A small text-conditioned image flow-matching model, trained from scratch.
Model: 8.43M parameters, 32-pixel images, arch unet, text encoder width 256, text encoder layers 6, text encoder norm layernorm, text encoder activation gelu, norm groupnorm, activation silu, widths [64, 128, 192].
Training: adamw at rate 0.0011, batches of 64.
Rows from block 2 of the text encoder, named by matrix and row number. Rows with one number belong to one attention dimension. Each number is 50 + 12 x the weight over its row's rms, rounded and kept within 0 to 99. All counts start at 0. After the name is the row's rms in percent of the matrix's.
# q: attention query (text_encoder.blocks.2.attn.q.weight, 256x256), inputs 0-85
# k: attention key (text_encoder.blocks.2.attn.k.weight, 256x256), inputs 0-85
q.96 099:51 59 61 54 39 32 62 66 73 52 77 65 35 76 33 44 58 63 50 48 65 41 62 56 42 57 63 66 53 52 62 52 30 25 43 58 40 33 51 68 40 47 64 44 60 38 59 62 37 48 50 59 56 51 60 52 64 50 52 78 24 51 59 50 47 46 73 59 37 60 54 46 51 37 38 34 61 41 53 57 56 51 36 40 60 58
k.96 082:21 49 25 42 47 57 43 42 43 69 55 32 54 48 53 41 49 45 31 51 46 48 50 42 56 57 61 56 59 59 40 72 50 41 55 72 62 49 57 33 64 66 67 84 30 48 42 28 55 54 71 65 47 44 63 52 68 48 61 53 50 54 56 54 54 74 46 36 57 59 33 62 50 30 51 64 52 41 54 42 46 57 66 65 73 71
q.97 068:68 63 54 52 32 53 32 59 63 43 43 42 42 28 48 44 47 72 54 41 62 54 23 50 33 72 40 72 60 53 57 54 34 60 48 34 39 46 54 63 50 32 50 35 57 41 55 57 52 36 37 44 56 58 56 56 47 48 48 47 52 39 63 54 54 46 44 53 82 36 33 43 74 70 41 57 61 41 51 54 34 49 15 31 54 56
k.97 072:45 43 56 30 48 65 52 63 47 66 57 67 22 91 51 61 47 49 42 49 39 36 46 43 61 51 26 52 41 64 65 63 43 70 58 59 42 61 45 45 37 55 68 55 40 47 58 59 51 78 59 48 53 52 63 70 54 46 61 38 60 48 49 39 41 37 34 51 61 57 42 49 63 41 56 51 56 42 44 41 60 51 47 77 54 35
q.98 099:47 41 68 70 43 44 55 44 73 72 33 39 58 29 74 74 69 48 46 64 56 62 54 61 51 61 52 78 64 68 69 38 67 47 40 36 36 54 55 51 47 38 49 49 31 58 62 49 64 49 63 78 50 28 45 54 34 41 57 47 22 17 40 78 53 57 54 76 45 38 48 61 50 60 45 53 52 39 36 48 41 59 43 50 48 36
k.98 113:42 37 40 56 59 50 61 63 29 53 69 53 53 67 52 28 64 36 42 64 40 52 57 50 64 55 32 57 50 63 52 71 57 53 47 50 36 58 41 34 51 35 60 45 48 48 55 67 65 64 57 36 55 47 47 51 57 67 54 39 43 36 33 42 46 43 35 58 43 48 40 53 39 45 61 67 67 65 56 52 58 51 60 62 54 30
q.99 104:62 45 37 48 51 40 31 54 37 22 78 52 47 54 43 26 44 55 52 52 53 42 52 58 41 49 48 52 26 56 43 71 32 44 49 47 49 19 58 55 57 43 57 52 63 43 47 53 54 33 61 39 44 59 60 70 56 57 47 55 60 55 57 57 29 46 44 49 68 71 46 30 58 43 47 48 35 55 55 51 48 38 60 37 48 53
k.99 133:30 58 44 46 44 64 46 38 60 38 31 39 62 39 75 62 48 47 45 40 58 62 51 62 49 58 46 72 46 53 49 32 31 50 57 45 56 50 55 41 56 66 72 67 44 50 80 51 29 61 57 46 51 62 41 48 53 44 62 45 58 64 60 49 52 62 44 31 86 39 54 41 62 30 32 36 56 24 46 37 48 50 47 49 70 64
q.100 075:26 57 37 27 62 42 62 45 53 42 67 32 51 54 40 49 66 31 46 66 49 56 49 65 56 36 54 46 73 52 70 43 69 51 65 76 52 54 63 37 49 51 49 51 46 52 36 42 49 56 54 40 61 57 32 43 47 34 64 47 40 57 41 24 38 51 49 51 51 74 66 63 43 48 62 48 14 49 41 63 41 47 64 66 44 41
k.100 079:37 73 27 65 40 49 47 45 47 49 38 50 64 25 67 16 66 39 61 45 68 51 39 51 48 51 51 59 61 46 48 64 48 54 32 46 61 40 47 41 52 44 46 38 33 43 37 54 64 19 40 61 43 37 52 45 75 64 56 56 44 59 49 66 53 47 64 52 50 46 65 45 33 42 43 42 36 46 61 55 24 66 64 55 72 43
q.101 096:45 40 42 63 43 55 45 35 30 57 55 27 72 21 76 41 44 20 54 59 54 69 51 57 59 45 37 39 42 74 38 55 68 47 50 46 45 53 48 43 49 31 47 64 27 55 46 49 71 47 79 54 51 38 41 68 32 42 37 22 52 42 54 69 53 51 44 53 59 53 30 48 29 58 66 62 27 50 44 40 55 39 61 51 43 36
k.101 088:51 62 70 44 37 52 75 48 67 45 76 55 57 40 48 48 56 45 27 45 58 56 62 71 53 48 52 69 54 61 48 31 39 49 58 51 49 33 59 37 59 49 53 24 46 72 84 67 37 72 36 44 65 56 46 35 66 56 56 43 39 44 51 60 32 52 44 43 54 47 45 42 38 63 28 53 73 53 45 53 55 48 49 34 41 38
q.102 093:40 61 66 40 47 44 56 59 71 77 40 45 33 55 45 64 70 58 56 66 49 49 50 62 40 51 56 55 70 19 44 25 54 55 48 54 59 65 34 53 52 60 54 33 51 50 55 47 45 55 27 66 62 52 51 09 51 45 57 41 43 47 40 36 63 47 44 47 37 30 53 62 36 50 41 39 71 49 55 68 58 60 48 49 61 40
k.102 099:65 40 63 52 43 33 49 56 54 49 79 76 53 52 47 41 69 55 45 49 47 65 57 45 56 37 52 46 68 49 69 42 43 59 44 49 45 54 42 66 30 34 42 35 43 58 26 49 69 36 53 55 38 30 35 50 58 58 48 61 41 43 40 38 49 51 67 70 42 73 57 54 39 67 72 42 24 58 49 63 60 54 57 50 50 41
q.103 077:66 52 63 45 47 62 39 62 35 39 46 74 46 48 44 41 29 63 72 47 42 50 33 50 33 53 45 65 24 57 49 43 46 57 66 38 58 39 66 63 53 60 46 51 65 63 79 50 44 56 53 47 53 58 68 39 47 53 50 48 44 57 58 45 56 37 51 51 55 58 52 53 53 67 32 55 77 48 67 31 41 61 47 49 40 48
k.103 081:68 37 65 29 28 43 41 45 50 70 36 65 40 73 54 67 29 48 65 40 48 45 40 41 57 53 36 25 49 48 50 35 35 64 52 62 67 46 51 52 32 56 51 64 39 39 39 51 37 59 47 52 43 59 50 63 64 43 35 37 59 49 72 43 66 62 47 47 76 47 47 34 86 74 53 37 37 47 54 41 49 48 49 51 63 57